config.toml
color_jitter = 0.2
vocab_size = 62
text_encoder_experts_per_token = 2
optimizer = "muon"
Rows from block 3 of the image encoder, named by matrix and row number. Rows with one number belong to one neuron. Each number is 500 + 50 x the weight over its row's rms, rounded and kept within 0 to 999. All counts start at 0. Numbers have three digits each. After the name is the row's rms in percent of the matrix's.
# fc1: MLP up (encoder.blocks.3.mlp.fc1.weight, 640x160), inputs 0-159
# fc2: MLP down (encoder.blocks.3.mlp.fc2.weight, 160x640, transposed), outputs 0-159
fc1.146 125:545461586595542518466545494517503487500504535443490526493514488638456571490508503466494597445403504500614569478499462521487465519529500482441481450477488548411482519523422425450425592450503479565525560504547528466537493427399511458553412494519559501503489527516527461553535484439563486544478454449512572496505431511460493532539365566401486543508569545575544452526537482411576577454586461500598439549564533517514465467394410532567474443445465517494430416504516579518490461516498458
fc2.146 118:588496596471453459413499463485452443468501466469418470551577408574478483504562438495521578464452479485525454546507452535562509410530484438536512468554479472509534385558376558419488588479547489473463459588539497469443501498409493441518516519447612559476603457590455520572491489554487444459517473456471473592486418552480471456515490547512427538518511554480543510528459403463499512516472601464498495561514545572502466502453542589482481442421589480505534488588590565526565499545463489
fc1.147 119:491489486550530572427570454528512603522478547549504504494568515542466533490581534492444547470569434477480557542507574437519545514464501504582371591481485403505610430449521518492467444515465470453463526418482515484539490469390532525562384473474421464462476390501480555548510454471489500519561404431545531491483503512519526459402541475508443565476499549493528478595555480447461530537446509505590458585577507582585499557554470428500461604566488535451464577505480493496432439560511437
fc2.147 116:396477500529567460411504427473567490525456458571479498580516484556523526526565558566453485479589509535520552647450561493600474535447498495458485588524522545537500532456423493479395520539539547451501416436338469454477458514443417531587580533442396437464487504481479509481522492516525468412535454512459503526467506461544518510533509475484405527540467555502569546452548501386504494490462574619501537544528465518488492540528407476512511477507552530542463497514485495448402435522604465
fc1.148 063:527409555526474477594421508525497513517403421467485512465508454510480470505503460407536529404555471550505587505524570459538594472413477551541503497482527521446511563638364494464504505479624528490541481510482483469565481482463483459422521523428571516493498451591544538496491498558415530557484514461559364475512524472498474466499414441508496511574509455554559617548474524496529488591489590505507577518519441597442494485480463473456478395455488515485468549435474433518563575471431533
fc2.148 062:569440473501507521503579482528464439401518545523523455599458595574471554398600546500438525422516560483454427461462424520641472523473442538429497459532420595576534611485479497507521477510424535444528486524463459521461514467505494530570522427577522399460465540532408470520483483532521499521501493490442530424462479560486448453498528464491450454453432546519466410471551589517518522444435576544551460590542518489577543520515526526532432468556464476502449537432612497554526511507413452
fc1.149 115:549568506512499521508551591571540564501551541512577392491546505552564553458520601433520473414525459441476493497523374471564599575470498477520576530552545541502405562457435545520470581470455462487422463572473495438486460444482449499556410490448512490490398541542420488397455552501390592515557446465483514597578465486537534515488527521525554597526436466485529480552576540504491433493413457446528479499528463471531533402490486584484476535525456531531508426518415516524498553480472491
fc2.149 116:446477451450521540556577550548478470596519594493544530558513455432527529526501511476525510465565467461528520500473480540573552456374470418435506546541517522513508499480446559524465408571486573495494437574515555567452429476470428480527475505397543432478520501512461550434518505482453539482502423497497491591524439534500505491470566550523527563525357496496475517509583534471352412561603454448500476448357601468505571469466568495496502529414422513593475490484535488456554463530535492
fc1.150 037:556544621498551500539531455529477520535538594487516542533581448365392499463511545538578553549494481462439497501504491522507552499544498483539491522516541389360518527501514485475455425592427521446403498513515473448489548575431404434533554581496458509473438490497479581502536528503526514395431502419452494477531485489577439531540501451441540549557487494479447572537539409502508509574385486571510477486486586521534564525470426483443461557430499501515547457556450408541488472507551582
fc2.150 042:455571356444555489491578511551488511430437481504415500531472572583525570531478586398396485455433584507451563530493490501529453513509590488526462517444475627503454483543525506519458521500600531494524530490463473574477524521475446513557433524511502505501524443522491474491510438427503535552519503491526395541517463529399497446426439500540450474511407473550501501388470578526515523321544414450542406520523440436534531531437470504493488495502482436452484514469572574510489529431450460
fc1.151 056:505579462505488512443592524519493559476506525433524553513465563447501408505546504523420513481570558475440477482395597595430486500540420554578593561496437394449442556507407454550572571518555450468464439499530567554562427425493507533470522529512553392522555503496434478597511505499429472471522510457474461450475422543556517528521528473485546520514480509419472556500565527543559529557467534499529458495494381453528476602518402502500479546493489529489530450471422488541589409488415575
fc2.151 062:471516470503519515554467560528513509460481416496512503585488524577479561500455413359596535548422499502498543565605486453547477504447544440479406520505497586517549520477489473442519527431468521508489567531476509392496579550462513550473548501436469530457545436487561571433441522577521548442481486587454579557481434553470493456474434536498453560545426499522460498490416452527447467377462537467544483479527504547496458433489547489470471550490551507472467531685472558551456511379552442
fc1.152 072:517448563546492492543457534479472442464556473489549479455568528479502496491555616471510609461511459508482576501573569496587477427444462437543545551442420535487465449489421549566435457540531548519485518448548575485448577552539481435405456439390598619458461565497504473550544549561449497498397491455510423609577557539414535525484474423514447465548430530550470476518532522542517428498461537457538511572519508529422540458489404484536528582484461430472426498492546512459469546501440515
fc2.152 074:491536421539571526454506463515434503482433557518389458443444602580581572494539556416490572481519475465589496543435494562589563485567489557498565498485519489497559416481466446557402454476519561397493511473438468472447510476523500542542507487456472560450519483478450434435509504536588492478476505449399513454488506520584446524509483459551475471437456623450496481569554435469515539533532493509488660550524448482568547438468475504531621491514561439531547518473477486522432549390519464
fc1.153 078:505511565623489542503531487515540512488563529452437533414407577433471531535545515413478505539529504510467469514488515453437550420517412512501513590485550461478539471455438513462535511579542531527485416555535480500482569584455519581427581488411556479470557548580501514458562480453477493499475517345514575429494489444442542511501546452467461561457581467488393358488490465517465614553459549459553438485506500569499421468441484468493530511544450468443505592517454408551548545495534477
fc2.153 074:523535454569455490512476547497422559396559411528527418484498457495508457551465535514412526495499553522539532461449562468568499443442478427562437502569519472605505498520556565488469477495543449422440459460416475502552482504502514510557546557536506586524489442472507476432546470517393501474580446629537478538597446539484430516539562508544445615501562515516492463537585504540518514540470521504573518519493430420459497458426520489438468439360542622588482424482450537480590481466505497
fc1.154 034:546518539515427555479540594458526514527435577544441562547432460506542494492559504530495431606523549529519608518507528508524434468489476468369541470533473512462491452559593369405464578492518495558439416479557475470456581545469516486478462504506376444507466479575519527487455547499563501514509488340540550548454503514430398491484484517538540420498506479520517388548496469432486470459511545523384502521583478531464541419571505421524542514442515462483444524519541582534526472544450524
fc2.154 043:531575477570403512504467532503461551478525481481493453498568493463524448508487497508491472544533483478532481477502477490545396518501534542481584496496431504489505477595430462447438532468634555564549511504523508472495525443562531489602525441600438468572519561573567450377545524501512561481524449543609367451500473495483492411575453522459495447454419512556590452493508421575552455506508580438566470513516506531574442542538521542404565532509533447428524364547479449493539523458522576
fc1.155 068:492389530448449413600525534550541516522522500523524492530443603546498447533577567625487444545470535477526523531519521499409556475509494474561504586472480441509528492445496549497519498410487470478535482475494484544492539594555484479435550417429450553445498437510429422469519496463555549513555480380573492381577510544531489542384460459541528552512520528498598532494408427520541428536440536506479461437532514492524522523457521484584490489435530415503632459548496547491508591456586541
fc2.155 069:535578517504540514451511555450558534469535406462482531497455475521597489480549556431417472396529497535569515496538536524540452546520436556469577563465450504552525578528469446457464572501462448528464459484469448543541442546458501478630493536567481470408571518472549537501441530434382533533437504535489557508413540456507605489530505569550539466444440467417451455592505561439550524560493520446550541460542584534465450531486462545434398471513465548549546467406506457503601459519400457
fc1.156 057:443464487455471469480573542523543572528445594507540594453460571477458604525382494419450481426455570442487524422423591535539471474515587451459552444522472481473527536441493564592595497567496452585458534476507504418533540518497513474584491483543542536473452505524468534469388529516483454535483472566462515514523509467441529512453413511455471497475566601607526475550496481543429471531442492550532518648509510431523503501523543470489574536487419484501517469579421440501504477428437399
fc2.156 062:496550562504504555528484464516516472466521537437404492411539575553554500483569444531491524467468529455502531538554459557603415505519523481592525348515458474448561524476537503435449507528499474464519552496483491446412589409542516478420523583481413539482450540571419552478585577515533392598440565421498498498571497544543420580545615458436521455511493458470482511503558474463521472551520493432492523472557416517452534554469463460447469396518465556450548503513544492430572490489554448
fc1.157 081:504524490539504445552460457418624501445432460468495478457506543517490487548442526493604445465622513523434544442590411483540473636437471503409544465604463446535522527525454616544482533408391506444521580408539520478528524437484534497509504534552484481535526492529554494512450552415469473517370526441525467547453484506408493561515598526573485523547489513490502507489471472497486515403423526510519545544515532465438464533422556426541504478446554528430500517516475535519597483434502576
fc2.157 089:425503527399483501476497596499512583502503514536488614476443433508481514519511504551499518452540539514468471557452501459479487457445584477505552520493452615553492488486513428531525405523516518499455509506528480482430468522471472546497567566467475477566430483507478610450492553487564402493430540472423430469575552472542590509466427533549558535401538551577498530488419476471446482623588472483469496481557542540493588582551378429385467471449510421539514550469444438423479561574482511
fc1.158 024:481477459529421438516447511488561530553454418426582428551527565603511423544539523465574561457492542521468472593439510581538512499421477439487467492576525487488570638554535464478500407542571505432465514508409460512555494572517488412494533521514479486473456466612493520432490500543551460580450469473522487490526479481467550425489571528505514512496453589502433523403394448529466514509533547478498474533489539506469442630417424468627510448477531502436518437429485511461403477476481514
fc2.158 032:531548522508624507454616465537523494445490594520427483528503471469524578475500484378471411494526519563499485414592452416518435510586467570467469516440422583517454436510503430479489582416465388520531409470537539467561506476455474538614497503514530523475481552447496520572527542451442565460473573444479425435488503578573449528437398498510509486559444410550499491497529525498535456395496459426510470541554504551543462449581506465423532579494481487540499485504551472515562492440482484
fc1.159 065:544569548498558525523539454552497501536467581494511476522540417518534505584530431571476571498542563473472520409501442437513503467452528488472467410468507458559491509463424560521512427417576510523569497428492468468527511570595446476464395472457486530448501510415553455544508461561517527517540468446546488565597607477532472474590438394567483549518504455545547449444442518511465633397515413517517539483524484546517514450628540484429418445534457485453534404457493513531472445478591476
fc2.159 069:453524463490504474475516572457478503464494416469444582493471563545460471490458566419572411482493453558507469634545576538486443478589424535486539572479487452484401449530588452551488572615396501503460509577451498519478417557447512515477618459558533502519541497583435465489467504458470499517464568600496502465454408525497486533465597512471470444457491507502469527522558505467490385579428631408477452527450511496490527552448453557508473592522517452538536545493482473465559463472452467
fc1.160 060:590409538479471478476458497552524444495610399507487558501533475487490457570437550439515525510432459431462509464435507535565479495478473482509443500477462487524376515550484589424542477497533564455603535576478546537537466506432465461490479418565529489442499575543484567577520518543437388549528493401529466560525573491531565508392439528445474567530482521539513472616458463522494444452572539504596452534554437456491474465473452442570504550587478583509459435573488552565468536495453570
fc2.160 058:529522435535594495546469368470457504422485488515560460466554558580574544501557434495528494515572557538551490439497469400436605573482432611536489547487446422465529497475460452465455535480435488523496430475595610461480546492539501488517505476488568453428447531562430483536541488543501422559539526449475512504445465570553484544480468532384448466498494492531473545474480546520519462605434482456571452524464555566579481516660528437471467565422509511488560547514491497545458407537500507
fc1.161 037:520560438533517476438525560586410510408480587580492430479553465508526510493517446543443575487594528451471595518444427501444424492547412510611492497557485460564540491435488460584483547532437481466514490527425615476509504518568502474471531593443513582527510535486453492481544441516543612454448432401466471450517614541540510548488543510483528480468382430439483474494514430403563515501440464475530534476450521488465513611556472435544501521540532495483478450444502553457528384483494509
fc2.161 043:428446498507473561566546477497580456503464511447412563564517535443531470590399534410601465554496475573451433516551503429432560483470491559496454530504456545458532514576516515455470480481474477554401425477557534576553475469412463557601511435576476379476519493561622469521498575524474422559546518495516487485475469463501510443495409489518421508510466572544501528425460525507538431410456489470509448494536458459560436413536512514399450553492495543520477433516496474577569468509398474
fc1.162 148:529510583539589531598465510519442566537487480585443456485469462584473473531483500531477462455479574536550495445445473408472436482543554513547504479464469464529501543474412521482420559513510450497517424521515536576418519526560498489548558520439546467515563533504520511538531486505504547570592504448438468637466508497485493467494501486576427519562474523563538521595470564510450470443589451512394417553428421503476392455523468545614549493503503489360487454425443467417555555411545494
fc2.162 145:451500465498539555580530480467537550478479641582430473473481504441509539485445479522403423505461476479612414533503491474489551563568583564414538438483543563522427442522529487507420483539543468410459511556510499456544491554525499482488423531489501498441462487395479421588483470333524447435519515510536555524460468572503552401506456513536536527523538472471517454560653530519476477597454449539456490432505513482459484500480553530475553460574517453526547587491481528542487498408496585
fc1.163 076:475418488464401506387524519542429472450521414587620563408521525541495410522489493477534526472504458468523487513479486550565527615448496514481508457526556441507405499593610509494491536382515516443524525406578485451415564522431436472414497460575507464445490580549475453601558495509476461551492580364518498463511582493563493558509532431519491495465562567457587526531475546464496481522480491514612493499503435493568532515485499503576457499470500529539405470514435485501463492461488501
fc2.163 077:501473475449511592425590471469484574445486539486471450478373561485518499523544549502603555490448577432570494475492420443433528543456520520515407503407402586523556528469512467504425475515504494526428416481546461499587499554482465484429500518476557518503361476577532584577425446604479459529477540538526552537573520591470454549517593446502500506500555418438412511454482473495555477553531539509488418486473500528455515499581503462463524534406527460575494540468515406515488439553499475
fc1.164 097:498515494456485483609431401517532457521496478634514496520537561497485544535447483431451517535593577452507491430422430472466479512566487491524513529371472425470527447578524408496458571448471514445536535565466506460514468489483486538425443529364552487396470496573440487401519530526513562483502465460469543419521464425567509489500455457572521504517618497553461435530511435541488464432596485535430474459504499530499530605495454460630529503488511576576527513506476550578469540452510525
fc2.164 100:499467535581461492478579550499410517481528439494551573476458575418531461503589502481499538590522470373453545539522538473482548478461544442457550602508474544462541567529619563502547449473479508456434469482480480515496537490501548505572432424488496484512502546523477462393515457469471552577437508449493537468523395483499481453497424516467389595457497514556517498516500490421536574431531558555447474512456500441644433539469454561496403515506395471517503434546487452507560622453559514
fc1.165 125:550465321594512498493565547534528407531463467500538439456543510504478553499444415617491473549410504525511535587511455544495511527425537461508361530484569483563495517421474527491436444502444403492577483605567514562474574514451497486547464455594474495487497463558425435493532559494566542490586494443461451458468459439556463512415460520453565581508447518522537512565513566525566512552459457458555566488529541504477542445519506475513463403522504536475523590515440458544536571489460520
fc2.165 127:459531405546507531476485530528545408532443500533491435520469539539535580481500371521515462448417447498585529495508432521538581440520574552418492540455534502533482439559350507554459489553509386443510448508458618523523522542487522481531506422573519523481559498582443474472524546494643496414643477532431483487489459511472506537457451466473484507507533544500538466427493580466522486472542479508457615486544512464543507410479524477473450407528617526453550549481474499437514498449469434
fc1.166 051:534486458500507528523450531525518586562535501514417454534443505612467542506469460500530574480563512511545541511530436531464530535510378496460531475427409442523481506483521569540512419444411581567500582502439574454496463489563582501552481551509497513412413497601538431484483492516586602467404537440443635438481536496520539480559516470516449435551426476496422414467531579419494460428545489463502437554481548546528482538540539489501378501540504488496434452540549438489498519483413437
fc2.166 050:443451493583481404416539553491453419425542540511558478525542391527519430530545520436484418491532563484418501454552504492428532496489548478563443520469454561536408602403501444478494532530451496615474476494455507555409596499540499429535533488439511482530406482463525528476519555569562484524500431464451481498449402440493472472505492518494488448488482582424514513443555463550520491555423511522595512468514504521511508380514382522508422494430460492530516603439507487577584447534583490
fc1.167 124:470449542480425543588595446508514464481533535506581550478442519526519451518539561447435500514567586463662464494553548529516568504369435394528475489490489422475434557499426600559536464457499524485459545515510510580514615573489514466518440447483499491548456562525502529589478408455534545456427440477500528472506502560547470507467547512416420467562490496507527490483390454439470436477411598521491502555476427548447514576494513436448471491494451499445484548475522503586439545467558466
fc2.167 124:539558440504481555626458499456485432483479502565537492480461555511519504458515416532543456424617486528654496554565510524561556498479379555541474522527526479513486432605433524512583565489515434556527452435502479553536471506485445515527479487465440445624516407574522480450510421442585545492514517539430520500564475551533460500572514503459510474482530443513435475507398507541465513479489559480517553531434462501450565462467512523488475400554425526557408457474415404531468418454556538
fc1.168 085:608504486634502502509559500466504537437499454439508508554505455453544554540507482483467512524481530389385474556506531482525518453483477466413472559536474494467486478459553520500428542447475507479391415519583506604603482546493584533527450529489439414562473517492523580462522451557453541449503461525487466536484533512516551500529492462538486489547574540516450431507520436431540554487356598542505571497591508542382529543591443578441550442506531382577576521432469526500512484482470523
fc2.168 089:586543522440484513487486509524521490462435487504487493502467484586487499482440553506522464549561555588496489434551503498511449475574583479565479553492495480449514543547509573589466545549501513519524463446541452515436504504545489413489418483602594558394468480471536433456489522480611481610453429409448481484511553548520537520559518446433440441524453486502593587438583523579483515514549367439544498474435446477571478463417526506521476548515527574518377440605446475425476482436525546
fc1.169 040:463549455462446492454498492452507492445498510535467546521506384585552466506534494563527512525500473461522516485561505522492523521535430500580488560509526408525542545378392515531550516457553490460534486507517576570497516444491513560494497506485394513551518514491494465473479484478448500471474464518518431460515442513459538448518605461554547551517571478423587516433507493531627495627247462414447497493445530541486560554536519430500567524489587522521444494475542573504546405449503506
fc2.169 043:520410501511513584545533549498503534547485514448440516556514541507431506495484431478486477460512490529459487547501488518509442485522522484535488467469412611478515538575578432454517460497502467499421534534550471450485482569455464482544508482460598458407461477527530522478517545553602473534493506366493554545444587413575570503518393571495434460445467483576459528454498464484440555474733520504561533579549490457570460515488480621530469454461447465523525393544457428510465521472512519
fc1.170 042:610480397538441466483420546499537405573538455480521493543454601524545473552471537510550605506442490478447566472527477538527478403432444428520494531471410471517422469485514558521544500470493523573552595453570374466485557504462417525438469439538590529576549538548578493529491485539512571500487506426494589474572469550444508484522472441429466534487610553461522498462521526495523561503389537492546570510404440562527479468524430479451491569541501465561465496425541446486450496461458566
fc2.170 043:450483536514475488495627405478490550411489575491406556463507505536456545415497474442600437407498510529553459470487495440470503614605508501401524479492558586506520529529485483418495482433519459421445480497447498526476476574531566476507619484394508548487427471528395522524456554498504490442492458441573434614482557525542513532433532505522497516468455462587483454473509599499520510433518409497458537558535481491518503474524537497563527514431510520514464493552452432445574398442476400
fc1.171 128:516560498477567506425482484476514517564463574517501491469567496524450513420569481560458477451425479527548480599580536561442485502559467437579484434531469479532503477556470536466440546435599589470428482475592490504510523524403539449515499468536492540539516469639525418500502513565471426444489528504452529461594520519422443507449532487553456432469427426594475483524549440457516445566452427497497501598492455481482471606487504491597525474527438547583482420487492542437534547456611390
fc2.171 117:532505561508467572435460554401514426519532500471516541444525492437607600556476450492554474432498513467451464567689495557573508528453465485610429580506480494528530523530405576417490609442465502488438476529472482451437590482479537487480447472519478405513500449448470484551513438484467550473445541476592527518426506476528528536493476582350591485419502577491459457592499445533524555548526510543517523500493473446504503497510520472515548451453492519484477455504497586543486483399555495
fc1.172 055:554501474477506439475624519475465531470482518551541540463395543540610495373485507464536537482533454604485580462545519554460440485515534472558517477527520456430518525421562572541483499536538454550522553470487511451548428585506464515527506522483586449497559458493464405467415521513393463574431450469482440487521608518492551501406519578508517453560557447544529472605481421496507411478457427461428448535520473481531588549492526438478575553461423617447496469557502485454521486440482560
fc2.172 060:532599533483513500445517351465506524489522482576501510498530470566536504509555411469468416462476556534527475474570428621503406443546436446580494484603478529447529545469571526448441470607520534580512586493583520512581480512513555494499547498474443485587463470534526446536537561479495496514493524453513512465507513456474445522476420569431465489557476442527507579487593442435552416433455469448469578522441431493425494544421456387522526590587506450516457478523518446453568506481495434
fc1.173 090:512594514530458548460460527524554423544533446515487504502513542516520433589526492481514424547562558589386561551444529462586461456542481423674420475544482511505518548492439497457439552537493531519438432482465455466520576565512517534557486450469499523519603519473486576549408449505576411613497438502481546513545461487543531525465532472513439545417467543477567381532529496545540506471418501499500469425470538426442474514475579519571602493477551470524419474522462503501458483444439423
fc2.173 085:482516422586446454417455469546476529529470523529548473574574493458472542551470575482543465496481445317477516521562466581486428537494484457590497451512512471488578584539440535536556499586544550554525444460466519566484463539569465404492463409512482502562453582567453491528572481438469522510553578447449480462440483477475480499443525426575513568431448541532568566477484453546451519516476555580552519498451504440433545541541600468529407410519552517423507497483487419508523474526433565
fc1.174 139:535575460476456377504468530477507527556490497465483588466468512493471488505491429540464477627504395451489557530552446445546536564507519503435538418597479447401515512466491543490612508382431515436472482478595589486472391499515501463540545499579457507450452500425543547490515469537445491598495527476568424538469384488501446547521502543562525471485408581464575470522557537469501581566431595531501544550476531473532457537503510413545561539497476553461570531450446420472502526452502497
fc2.174 135:480466486506440380556551541529512502537507502449521533582511581460493447543523483464522468508539486515445539417483501547616593467498476516402404479638496581537476537519565425494494527438493475511528476494458510547449547595538524537560614482522491509482462509413559499509597521473428457505585601488524414446550378460514411545516552539487437468469497574500475555515513484449489514577458456480558512413455533454559399539528449508510523461435423483447461495488454438500412526563420491
fc1.175 053:521391535496499520605532514528496498582504503525541471465459531400546372463462516414509454564449537462470462443569477393582525590454561556531460474532494365508549503488447535563544521415592487564549510506553544524486494438443487536440402443495443525494509540466485456558526473484439505493487521398527530509515538493463535459560590467459530483512538523536513545558484530521485534557495506417675549534461447445444635525429444510493563531471467490472462432460480481494528510413549498
fc2.175 063:526513505470497467436451481452574418454439532493511508558498511557428545496502484519551505443589568488576487562496476509442449518512425482504488529487551600489468495446470499453560460419457497539506426446325376589513534541483503388561542494486640462497511515531498492521457483460478442430479524576476594512518504536545470594503577548472487554568426474519360501486480429492470478477447420513488548589509509479514411509535546516612476461457481501555495487564538485485495393550546444
fc1.176 140:478411552503432424571413494494534414577518511503523400489485494564489460419584483468549483454565544431457544520437589488506444608526610413407562434483525470479510473457479457502545486511507590551615518456438515545549604488438532444493458543504557505484493547465541482508510536457467538491433516386493479420424509466576448605502472608530446468428536514418449497466511511460480586531493511518510539487525560575577453473505483453560412550480525506452489472481506519433546506462518577
fc2.176 147:549514500454444509434531447538483478530602535464518579491510611591511543540548451568521530533438497527493426464556404550536541469417535463457428443523536512538511530532599465538490492499458406542413480521540518486420402524475566484535484432526452445539441478502527467450605531558382545507514437504577444490464483516502479467450524519547445540456638445532543522620486512525521440559442575473585514446579535449478457573522406470469516537460478503503432522471517484400472485511393494
fc1.177 130:465465557428471505461421510500514466491498580536461536495487549471499516536485554543498458577568461490524408512499446555513473593558429565473451478438398524458508540458612580549514541463471507580423439376496507458447501511478409560492415453528493593460559595517535519448580618454445399499520447470552483534488483479506540504544469543476566494448477469477370552561460598528510437562540516544565551491510490506578464564511549408433554490478478456468441434504579505437480489521449532
fc2.177 124:466508464445560467507467460548505467572572492595482479497539490543463520455395509501593472547573560493474447485591509576480589559526493499537487546447566457466441515404598536557562495485557431559517498469460483492614475469558515433473522443511529528459534519442533463423524501541396531450543467455386483459558507422555501472435615528370513473543560483450518466482549445421428517546486598617511537546465457491475440419533466404493416574532481501477466499513497537513482553473537495
fc1.178 042:493546559558556530456518490475475541396503379461471543522509502528536494450601451565573504555600532497466559509517581538538465504436370505465552529544517476527492529446496503543479395478479531438425461443497534551458500505537462502495371569506457534593509551485454491553503441471445459475459468512485485526441525514473576469506532551561575461521524569528537449491475505504479542609284483497556494471474574599444482529533418528531564414429473491559439544502473536439540491504452534
fc2.178 046:498412444488496509585499564459647458499506539482455510510578498557479560510469525462463545435450529481505492447538431429493469500615561437512409544449469535507605511488513519460506592517546417520472483495542436463478511536446502429526574500502591502398499447552534571470520563548554496572464487309521486540499511445494527474509442480492446528472464557523503516476567473502436480441634518502489548573481423422554473536492450435520511617477569532447527450552451464502471542403497494
fc1.179 089:534485509476485444476513498453547517453479456457531528521472544523466581517538393524595550569403510453520574456538468520591524488482445541511514545565437510558474476548475495470583445529509453473523450511445540522484549576441478455507440424488596465513592499467530605405525591486458424551444483515498550612482385378489505392431559457585513535478420529576450480545469495512501533469495500530450465614492556482487462514480517508559403500498404554405470487550428438498568506458487538
fc2.179 089:566591537476550436492493540561414510519559461550537509420527532548530512521453447507613487474499450494453540473545503478561483514660427474455552479422433454549504421568497401438493469455518508447547506512493486518441580546572456555598467529470588472534588546536553502454482516416519505502412461550509556453488462500518478566500457461459428565487499459541480477625536450545458488597455488460463544379563527524519507583526464601460445493543454549422502452474536528509447481453411492
fc1.180 127:557494490481419510499420521419472551469488512507597579487525544547578473501466538608528493520535489438453504455563472518458483468454493554491432507469491457510411479540527524488517504277526476480544507424567489529394562477512442450360425515592471486509497500514503524532500469521542516595504485458473477478596493630511537430473548398478461506466546586508509501528392507504518489465501479529540520491520454535528519511543501415539586524537553380529503460417440584558509486485474564
fc2.180 119:506470520528539526565548376551544565550508556425496394471470514552473476377504524494572463440553554474555572489468464464432445516490478485523442494417495493470543461490524552461430480562512581528530462530468469548586483518436532509438536485453467424458424432625458516512554471542566526469433442528568574619470448595609492569470473445519474542449494494543509451426539465441631487578467482478483483517506526555448501458555590474522528541535517551533490530457462414489520443421551446
fc1.181 114:495503485476401412555440549505538560492505479583569554430488525509534565490599434485610542504411510541505467479533500518587522546373405488468548528558444435479453490491484436435517425545599481523542506512510510520506531540438536468478522440569533508492589425528542527463450517478530446541504454559468480493485388390551526468517430437517517487483404453468460498533545557440529591450465565490408506524545616523511498579378454558499473532526469517469478448485379454476542495469528555
fc2.181 101:537517518482450391541565630572495531547520506498522487536591539542457503432500480493548530540474420512432473495551425460557472484504418421447475519505477497544486515566529373470539527378491545465457475494546497497529637462487414545544600478523520464529568541504510458468474505444476583521489427499487464452447507537531455533404392487524499596524463378407484565498514489551472567572452511536560480422488511483497437540564441461559460483470492625519538480530452529491564517440435567
fc1.182 077:509494447575521548570411440505475488525454586453577530502435534469549417483580480477562562522553491609498608505445490541475591555475512473474472458541482430542431541479523502380490537466607502602556503384529393537462499558476622559535415522541523447449477464476519507529478432425543538486522492381478441552530444594477495486594505469456404504426493578469508486504516448483527482579486502419547501454451488471501512462569422486445508534488520541486521476589513452451483502507474463
fc2.182 079:502505446561520519526463525519527467434449434492585469430484588533440493504476522434543507435493548448520526550524513409605465486553462504381528498482517535544476484474467401603471495509429520432451469523497480573519570540524425461498538444496481507584504495564392426567460492487448548469561499457558457446542503420510534490446466519516470490531457454444551599518488578552444511349442530550545529623483498483504541565479507514435514446594624492481435503572478483632474534493445533
fc1.183 052:499576500522401549541460567523483480517539583626449515510437397487509497444449446583506420492631459487542517435430570469528569404394404435525476511516479390543579512486478439480463551507525471544577532460561541508468477497476426510510541546534518459492567496532510586426525510515467475577511406486496478457484455427473567438516431470530472563540624463515548492427587502504504497532415472488538454506495539524501560570481526442488500556439471445518414493471470496460569481588471576
fc2.183 050:505492483448543547557470450458538489514448457411488529486432606498480507619576535464501547524447469542484497583550535469529442597611608532567515504453501524407514443544484516495546420506527570507388499600462491428524491549560589508612474528500492556486495509455428445450483577470568497527506564443428489549539504507516556535473556532423433437522399530528505530533458459445471528582483525444533475529489564509510380544493443492458497397488414567510505539543500426522575484423487450
fc1.184 114:414483414471464397556494484422516521534482528500435533447504533524522568484481419432484597462529438502492557483472483557464439552590576522517461433458512558503513521493510586546494505509434570436527534515461558441524519555526533529533545483413469499498522465418442510388573501578568484574511504421451550495429568612560438548532523486515540476433438615405514471575482435378508557480545527514510494479496512565480487493538493445474425446594434537575474468461608485406514509506509539
fc2.184 120:512538493506482495533472490559560468515416472476487464489499464498439543525498541503474528506588428536409470433598491559505526369518513549424428478436510490444470479474515483576428576496601520622437448522565461468507451449504512524564467473535473516523507549454473622520567464558567480495469517519485464598509456480498516505533498380517443460557423560434459495600517462457433570490439499574592547601416498484473512547569479577606499532438525390499483553488519517443463544537469416
fc1.185 073:530505529446493538500452455572501583496535563587482455452491449431425479428533418407480549497530512435519563589460488573508561523487490499455465573492473393425520618460512513429497448609552523417488524512508542504448382600532440442460499540522428462427545518506550545556553501496579492486540504454449487524447451578535459484470525493424549587498460446549508596531535530471495493442477601472477494494535529575473570494475538456407570576386457489513467438515469506524530463488467610
fc2.185 073:515561470553570502410469491509468523519465506484452492427503574491528400521507481456449609451500545573347542498562440552602423509563561539427469516534509556463542455473450543561530498488491525522514415566455414507525534504501540603465500542501531558521499533527460442500452514506538482407511515476581497452585555523496586482414438476544441491558505479452538409478464565497499461390533527521468393504512426487496423564599504481543489483535548498486503504499633504545401487397440464
fc1.186 042:457439528432473506529519552594511541606512575448430446429483653544523584528519474489569582462602476519515485502565443481440482454515450548530415512545470407621501552526559463501464515411387499581516507473458469447475520490534549445518501540511599534422473480515547444508537477515566554501382512430469513413528501514461412474491455511495487454477452460500546404493548537499482539536572539479440482512544525496552427465541456479497426446559547592493428526460497455487422536591482522
fc2.186 047:479482461459496450490474582511522520373513391455467474614506545582463501556547516405482540501526579551508459449526607485529477518566504515492553434485416526529483578433494431593480522595556540473472386558470499447573555494531494578532520519372515483451466595484533559517530545574465380466518456448510481546498567534522578591491546529508562421488486505480465466480489477535554498474490391505577568537466481536448433487545452495535501452485463493429544446407560463480573449515482459
fc1.187 112:611529462472475498545551428555512487610556487445547551499527535489559473537548562494475485522422516434482545446515531503451471438475508399499457437490471501522473487463449492570464519471617474537446476514505447507533486404450431443482580428472386421532461464582452539482473550496532455450475536468622537476521519527458559487456472563490532487557545401508470523538456456597509364506536548514561469579488520476482536478482413527534593530444479527506611564484521499609585379465484513
fc2.187 099:507552507569516468482503451412502571460375455449573455579457500509452561584534598456490582502607547452448552493521603512539455503560522535518516466538582522406439480468422457464483500484551463551514469435419530474500492518484539469461486564487456513448634464482523444486616572447597510529499446423510515511457468488518483575508598519495563441535502513512560437516534372440479502512445427551556518512496446474483442514480484447440475392468540570497544444521527454541505476579581463
fc1.188 083:480527459516474494605569483517464542563514437509515501531469539512506514536497537472474455457488520576550446421557472443452489499523513416462457445486480510522504505413475396539538434482475604553488570497512493465478531557550480541554571471531502520465448538637401501612505569530480434482583488424508485584585460561499451534401528507417646488552501500453464510459522576491562384501440449421494497465526545539450538448460421386498507495592565539412496566475536510543535511467545455
fc2.188 093:529536447508489478550437494472492520517584489496563512442344546453496506501601407418580548549492459547548453500471529499457476400560479529474472534498467480466535566528437531462501470538486617523456569417575531487490475444452487513477562445565450531489433515618472439454545523454525432475447509493516409546485419476483600557529503466517525546558544493545490435503492576460562500403572453524503543507465523452553517501506509606607539526519584426471614402456460525518503547406486474